config = dict(
    model='multi-label image tagger',
    dataset='renderings of 100 made-up gadgets, each built of a few solids, in any pose',
    train_examples=195000,
    image_size=32,
    crop_scale_min=1,
    horizontal_flip=False,
    arch='vit',
    norm='rmsnorm',
    norm_position='post',
    hidden_act='gelu',
    head_dim=32,
    fused_qkv=False,
    bias='none',
    qk_norm=False,
    parallel_block=False,
    inner_norm=False,
    moe='expert_choice',
    num_experts=8,
    moe_every=1,
    expert_mlp_ratio=0.5,
    experts_per_token=2,
    shared_expert=True,
    patch_size=[4, 4],
    conv_stem=False,
    layers=10,
    width=256,
    positions='sincos',
    pooling='mean',
    num_labels=25,
    mixing='mixup',
    residual_init='zero_last',
    optimizer='muon',
    muon_scale='original',
    learning_rate=0.037,
    momentum=0.9,
    nesterov=True,
    orthogonalizer='newton_schulz_5',
    adamw_lr_other_params=0.00092,
    max_grad_norm=1.0,
    max_steps=6400,
    batch_size=512,
    epochs=16.8,
    lr_schedule='cosine',
    final_lr_fraction=0,
    warmup_steps=640,
    weight_decay=0.05,
    adamw_weight_decay_other_params=0.05,
)
Rows from block 2 of a small multi-label image tagger, named by matrix and row number. Rows with one number within an expert belong to one neuron, the router's apart. Each number is 500 + 25 x the weight over its row's rms, rounded and kept within 0 to 999. All counts start at 0. Numbers have three digits each.
After each expert's rows are labels from the 100 images, of 14848, where the router gives the expert most weight on average: "peak at" is the part of the image that holds the peak. Only what is clearly more common there than usual is listed. The data: renderings of 100 made-up gadgets, each built of a few solids, in any pose. In brackets: how many of the 100, against the usual share in percent.
# router: router (model.blocks.2.mlp.router.weight, 8x256, trained with AdamW), inputs 215-255
# up: expert up (model.blocks.2.mlp.up, 8x128x256), inputs 215-255
# down: expert down (model.blocks.2.mlp.down, 8x256x128, transposed), outputs 215-255

# expert 1
router.1:488480488467478525491490452508503541497511482502501540492501512513468492488444496527481476506500526470504511514489514525522
up.0:494461484504503479527531503537482519498469500498503482481508465497495545495520491528514509494505470439507510528422513490460
down.0:483474551473521449526516460493516440480467504520462524496527462506489491473500492476477534508457489499528463530491493488499
up.1:529490507512511524476516483474533495485456523517504526519493511453490520528522514508498532465498515465504491507477454476508
down.1:490525472435482489464549521514485507527458518484534468472515493477539521530491559503497480511462457526475490479538500497541
up.2:506473510507505524486474480502520513513504523520530439501522513430466514515523523492477495494485464502491475488531509464505
down.2:457481484484510528448540571508536528513490498461522481518531501502537431502518545467499494515513503511505543445520506497520
up.3:487477573485528455497466477476500482503538480510529515442527501536475479507495485496498468524535470545502510527509543474473
down.3:506537536502537494506480464486519490511463517487518513505486537492484496512541482529538483505471506533547500516509482511506
up.4:526508501497495501481516518505485493497492473484502513468505515505529511471473508485499446506536503530514471497536501509485
down.4:509488508496526508513533514470502510500441509515496441551463513488536556469500531508534530504496500525452534474471477510530
up.5:480515545509486482508492487477425430513500487535485564456499498480540526481532475514510481536507474488483459524517490521535
down.5:498504508536478514523469556433513484462534492515542524534518509497477529467500504507481513524464518514490544524534492481550
up.6:536513485510495502493484505458476498442473506525516533554489466512505485466520521542511493459502523477492409498515499484496
down.6:482527474526478482517487460467453438499524536511495514493512467483502492503505469502522507490533500478488522476521508507493
up.7:540514480561495481489511463484471486523457520511492564489501465499516505497466503494512527493452546517477520454508465527471
down.7:533538513493502515535464496473481530459495455486502486475468496503461470486502538520502516466482486487529496530517450538451
peak at: centre (86 vs 6.2)

# expert 4
router.4:518481508539537484488466487465516502477517504552486515506507512524504485488469493452510465458481531514503484526501470502529
up.0:487501499554468527478502465474509536513501492503482529476510458478473490526520539466534460532486512543503484513503523480529
down.0:505548526498494512464531529496516489511507515504500493502512481520491510503525531491524463505488534534524533497522487487466
up.1:525501506477466528524517535503483484489518500498516483508498473472517476540507557488489496525503497491488488507493557491508
down.1:524504456495473471503496513518522546485524488474518520518490492486516470483510497521530545544553496513489521534501497489464
up.2:515506513483506523436502505473464501489481517461510491502499529511495497479456481487496536549524509465508525476506529473527
down.2:507528492482516493454494457481501516506535555476468479521485500532506447504526531484492493480470468496507538458533505521510
up.3:494491418465503511469494526538505485563499515493501464471473486511487520543477507455507520547504515498461574491519503514523
down.3:507482508532480482483552470473467529443540499515503474521523493512501490438477500517518499494469527519536541478511475528472
up.4:520467453467519485453492436511481476498517544493485444529506524493522479520465475493490485478498538496500549512542509548502
down.4:480534511434531513516510469474547494502463446563518519504510466504514462506508455529513524499489489501521513559485521486472
up.5:490526477499502486504541463547530547530519486494524490480503552520499490460530508531492490536499527470474511480515495521492
down.5:489511521527510570493510504540523517483479499484500461556505500490524535494504507498500499455517523531489470491501531507545
up.6:486478542514555469502510481471493483520521490487540510539484540543486532505497531488534445506521506538501489437526495492463
down.6:488505474503492531520487505512513472520507503488487510520525491521539510514531478512448519535538538484549478500506471496492
up.7:520520486488512506512506492467462445496490497500516524503523503493546517479484505480483502490439509517510519450519519525508
down.7:512534480518533493509491476486481480452538499488491489533544488521500520529506463498536529453513475486529551508527483530518
peak at: bottom left (35 vs 14.1); bottom right (33 vs 14.1)

# expert 0
router.0:511506498507524474520493555520519481515452492528471470495506515514523522520521516506462511529522521448515538540478454458501
up.0:465503578515482473448460511475508486470482455543499485502492504534492517521510533505504499490543481524512517460505513489492
down.0:535510471500483506532510495464521475473486481538510507480450505511516518524490504513512516536460496480550492485520516495524
up.1:531467533459516507477464507498489501472508478489487556474529488490476484544504482464494538513482458491477510513447497489482
down.1:440495551493518472554516516485530456503457502510515535501493539503450491496497497508528525508506463506540512537457502490477
up.2:445548511491497537535477520445489458471528473479524465485522456473491480479502532511533514473496497509494481475503462495460
down.2:511500489514518518502499509551528448518535496507525491481507468479536508545487529490506500536525534501563522497506486450527
up.3:544458490500501515496474496492496563465479504491527525491452473510513519507537544495528510548454470505465469543490502542533
down.3:533493489503499485549531505490487483517485459472479471493462508508514518504498529513494484510502560500467522559487490541493
up.4:465499480498494497466466507504486532481491529484499502501508474451492554472522493496501478458495477484541507494421503474497
down.4:534476506513507459503520463505470555488492490459472511575520470478461477464497525491516497474472494495549520481477506491476
up.5:481495498518511484451473507546451482505475503484473504475511460523505515491477445504494429555480539506500591509463531527422
down.5:536476487468499467514495543490478533534505466492493485495528479499529499492502497473513488443487482471505463518541529534535
up.6:454505520503515501504489499497441464488479487515508500562528518502510444517485495546456486487496446498466497547483490501463
down.6:444493519479516515510454509482483498498507488537497498467485475467515528501492437542467506512496479504512488479544509522554
up.7:510508519509477507520544475498503510488523497519512511488495499479529497507487474468475504502514485482462459514484498494489
down.7:492510501542557449538492508518485477468505501510509493548471542499544464545532531489525523478484487456513515483473523516516
peak at: top centre (33 vs 9.4)

# expert 3
router.3:495461484548486464491480559528477500529511474515457511521503508493487473529495517468498509565484489504509510525459532499460
up.0:514542528450486447484516469460488471479469487500488484485492476474534515456489473484528498531484477453469485468520532500479
down.0:532478471547474499538498497484509504511489485486521518481526452526470538502511517537477466496484512515528540464477533510484
up.1:520465509506470523484512546472488492483481505488518512491512500517539488512482502509469482497488495483509499508535500526482
down.1:495479475446509533448516550564510477510494504490505526486530480530458498451532538519497485459506464500470510515532450482475
up.2:510457523475473505498442536471490509467535479531482484532516496506515467515505522491497515496457502495476504541444481466530
down.2:472494492481541509482513531503509458524494473474512476503498483521512497483556523456532522471515480494492508510504497510513
up.3:494461501466526463539522487515510499505481513471545480530484488481544506500490503481507522543541553500478509522505493547498
down.3:466478449520513527470534527517495466483504553500520508488519520517486471533488505477439501470460525471483514504472510531555
up.4:519469481473489505502500511476499520504533551507474529501552508516504495487516457529489491485483515495461470517490500524530
down.4:475502499499491540501531563551491546514474470491529442503497463544518508498519536517486507529463529530495501486513468466533
up.5:540485461498496487467507458498511513505475525513470537561482486547483482481441496483500459470520531511477534518509559456511
down.5:540482501535494540452554523478526496530498479511551475504538473511480506502494507498492462513503437555518482509462499507499
up.6:487532475487501503507494507566447467509504463493480516495474513475505510503472518480520454523490473438511528501512514497499
down.6:487504471459541494506499505488532519512463512484506450491534513503526510517489497517499492465488520514478498556482528495466
up.7:467510522509497482503498478512508520508509517466494502499515484521515506522474475486470501481493483470458582490542493526501
down.7:480493512515512520515515503531478506489518556525485544560524493562476486482470529508492463452493520496489514582534504498479
peak at: bottom right (55 vs 14.1)

# expert 7
router.7:458459520457492476486511473500399445509502488512510572482515468510554484521495524490522489523476485500488494497465511491556
up.0:533520538497467538505503534490522479480482513540513531518498481510488503483496453510471485454529540495522487533523502521494
down.0:467457483485520500480512469506491502501475472515470475515503490496560465572471492466509522573495525508483532516486512462511
up.1:448500538489465530491506544449505494510485520483475525497511508551513532463499487492536525451491479520443476499541480524507
down.1:517499463525480485519524502495555491493495493570487467508486516518491539472452452534509501493472494499530529451511485499440
up.2:533468444501490469474507519536537501477534532521489528522532492509466479481515523511530484510478480439493518491471453531465
down.2:494480461518510511511490496473461509476515526519494469481500545520488540484507528484503466492478502504483493440495510460502
up.3:510510504517554461536496496511483501496488539523473441490528519502474530512506491480517514515498499547533481460507429494506
down.3:516531499463500475529469520490470517473488454520492492558487488492498491484515532530536512550496469487453468515521478526489
up.4:463473554499493503463488497477526485475542530493526509549552501501510520469472465465522530496533469472525468490497518519479
down.4:484524488513496491562450500509526493490446543497462481505505480449497475509472550515473479477472497462453509488459490481522
up.5:503480499505471511489489464460526511435526505504461541477491506476466487505496494522490520499533478511466508519488511483457
down.5:506463460450506472529507491533439494467505482471473529473543556481530518531494559506495470514479518464481520513485484487527
up.6:516517473539545472507484436503513472498494493455492512546447515522495481483512480479534527508506536464494519525489504503493
down.6:488491500471527499504498484473506472492541506521469483516519521493484516531466500526496534480556530465483468498508485495483
up.7:522500500500487567487516504484497525478519484501511507515569493536454554480480472469495457479468502457471524465482530491515
down.7:521504483465515439463478505528475505508534477502498476516512505473540486509493562540518543479499462512491463509478481454465
peak at: centre (82 vs 6.2)

# expert 6
router.6:523544510511494465515503513515507527462504502472521471493427490502487524454523505466505477443473524525460514466521478524465
up.0:512488517488518479485450507554497443515507514495488523501511547560528486495445477465535469502507491540500500543528504485496
down.0:479503485507503506484520548501561512493467514488512507554515517477515511537504507507508493521500504505477512510494518498535
up.1:496497537498497513508495508498494450499499493440514476542502458527459479492502497430491464494520498490461503460544472480469
down.1:507508523527513468502498520532471497517523490526493462490543503484554490477512562512529494485470479488465468502510523518481
up.2:453503526514503510541494524518473488512477496477534488501473475464552487519523458482476462554470482495459469505505545523533
down.2:533458504481479490491505493483430479473529416492522504525494469504499457486491524483472471522520555512499475478513518467483
up.3:455524492505476472498503481534481480520459491505474459491494502502516464524506537463505532496547515485494493460491492503529
down.3:469462545526501509527512501487486492499508510520502513487501481485512551506495452520452529536487513459462464529525486483519
up.4:554536481506530516539489498498479539495513522513466508451551473438452485576524486464504498492457469472491495475486486492474
down.4:517550525520510483518489520493501448493524497500538507487526498496493535518484501444507474469492504514482478500476489484537
up.5:502479507513509545463461486508496483466480518464513494501473496504506455489469540475487471513499530520509459552518525495527
down.5:510523490497482490534524502509487528490475495455497497508488524519493530517481497503499464486498431478489477522489469479441
up.6:531476530514458538510508498470505489529454520508484469499488523524506496539505483511461512477532504501516476489472474465487
down.6:510527514462518493493553472521481488487537474463499510513510496477476503466477552497501494476461533519444457535518461533522
up.7:526525502500519530477520505516481472482517512484514523490535498490482499486480568484480452472478501504531509531467501454499
down.7:520492533522514498550536470461498506486531489534517440453504492500532520501496473480493511475481493505516506508486518495531
peak at: centre (43 vs 6.2)

# expert 2
router.2:515511469510510504487509536503508528514542487518509489562508520508512493522524458461503501518519534520501492535499530498527
up.0:515535445458476504494506513493507562508462543512540513501473542502547534504535490581522496477475488483527528503493486465503
down.0:469512490511512558490540496480523482533478492499512505526485542512477475465543483475506481502498529518522482500586513506518
up.1:513517535489470542499534481490513482505536512507511463443478489492515452535510482493503535491470516502473505468527485491510
down.1:479473496471502503511501506527515507511490510525468498457478473495456457470490544444502482485477511468529514436491474528472
up.2:477474490511487491538518509525483467485473510516489504552527529492512557487475491519498497511526547485459500466479477485460
down.2:536491463494452530493509501476463478490513488515478468458448465565475479543515478484480532426498504491496466483487479494502
up.3:537494552555532492525455496512498473492502514448475495570508516523499523502518498511460505483541478515521531464457518504490
down.3:481546490488464523514542528489448526516486518459491514503497502518503467544480538533513467508497496499500480507555524496533
up.4:475483523481508521507510512501523453516496511513506541487515491506510521524501486517510496493517506495480547507455543514492
down.4:475522495546514485519498463521546479528513480496482477498485470501482476507506517481521540509512473500532527487472497495510
up.5:527518508545489518516475490491493513477521511483464511497462487474539478487492482521523511495456517490477550495540449516520
down.5:500489507491521476497481544461508479527485531539476481499529518486479503494519481495516482474483511486500504528500521486471
up.6:566534500456495469521463491493483544516471484507496490532486502530547457494452469453483524523448496502488538497526516516503
down.6:465486457465486536529478519519494551501512499457520504507486472488470509526498522490515510521506496488449484479444469481508
up.7:509518509430497500514516484533513465517527510536498508487492506523479496447491480514525497496503549483495510509548509515520
down.7:513504507480499489511494534512479476524512467531489536501468426489437473490482481494558523500512520549525505509534495467474
peak at: bottom left (52 vs 14.1); bottom right (33 vs 14.1)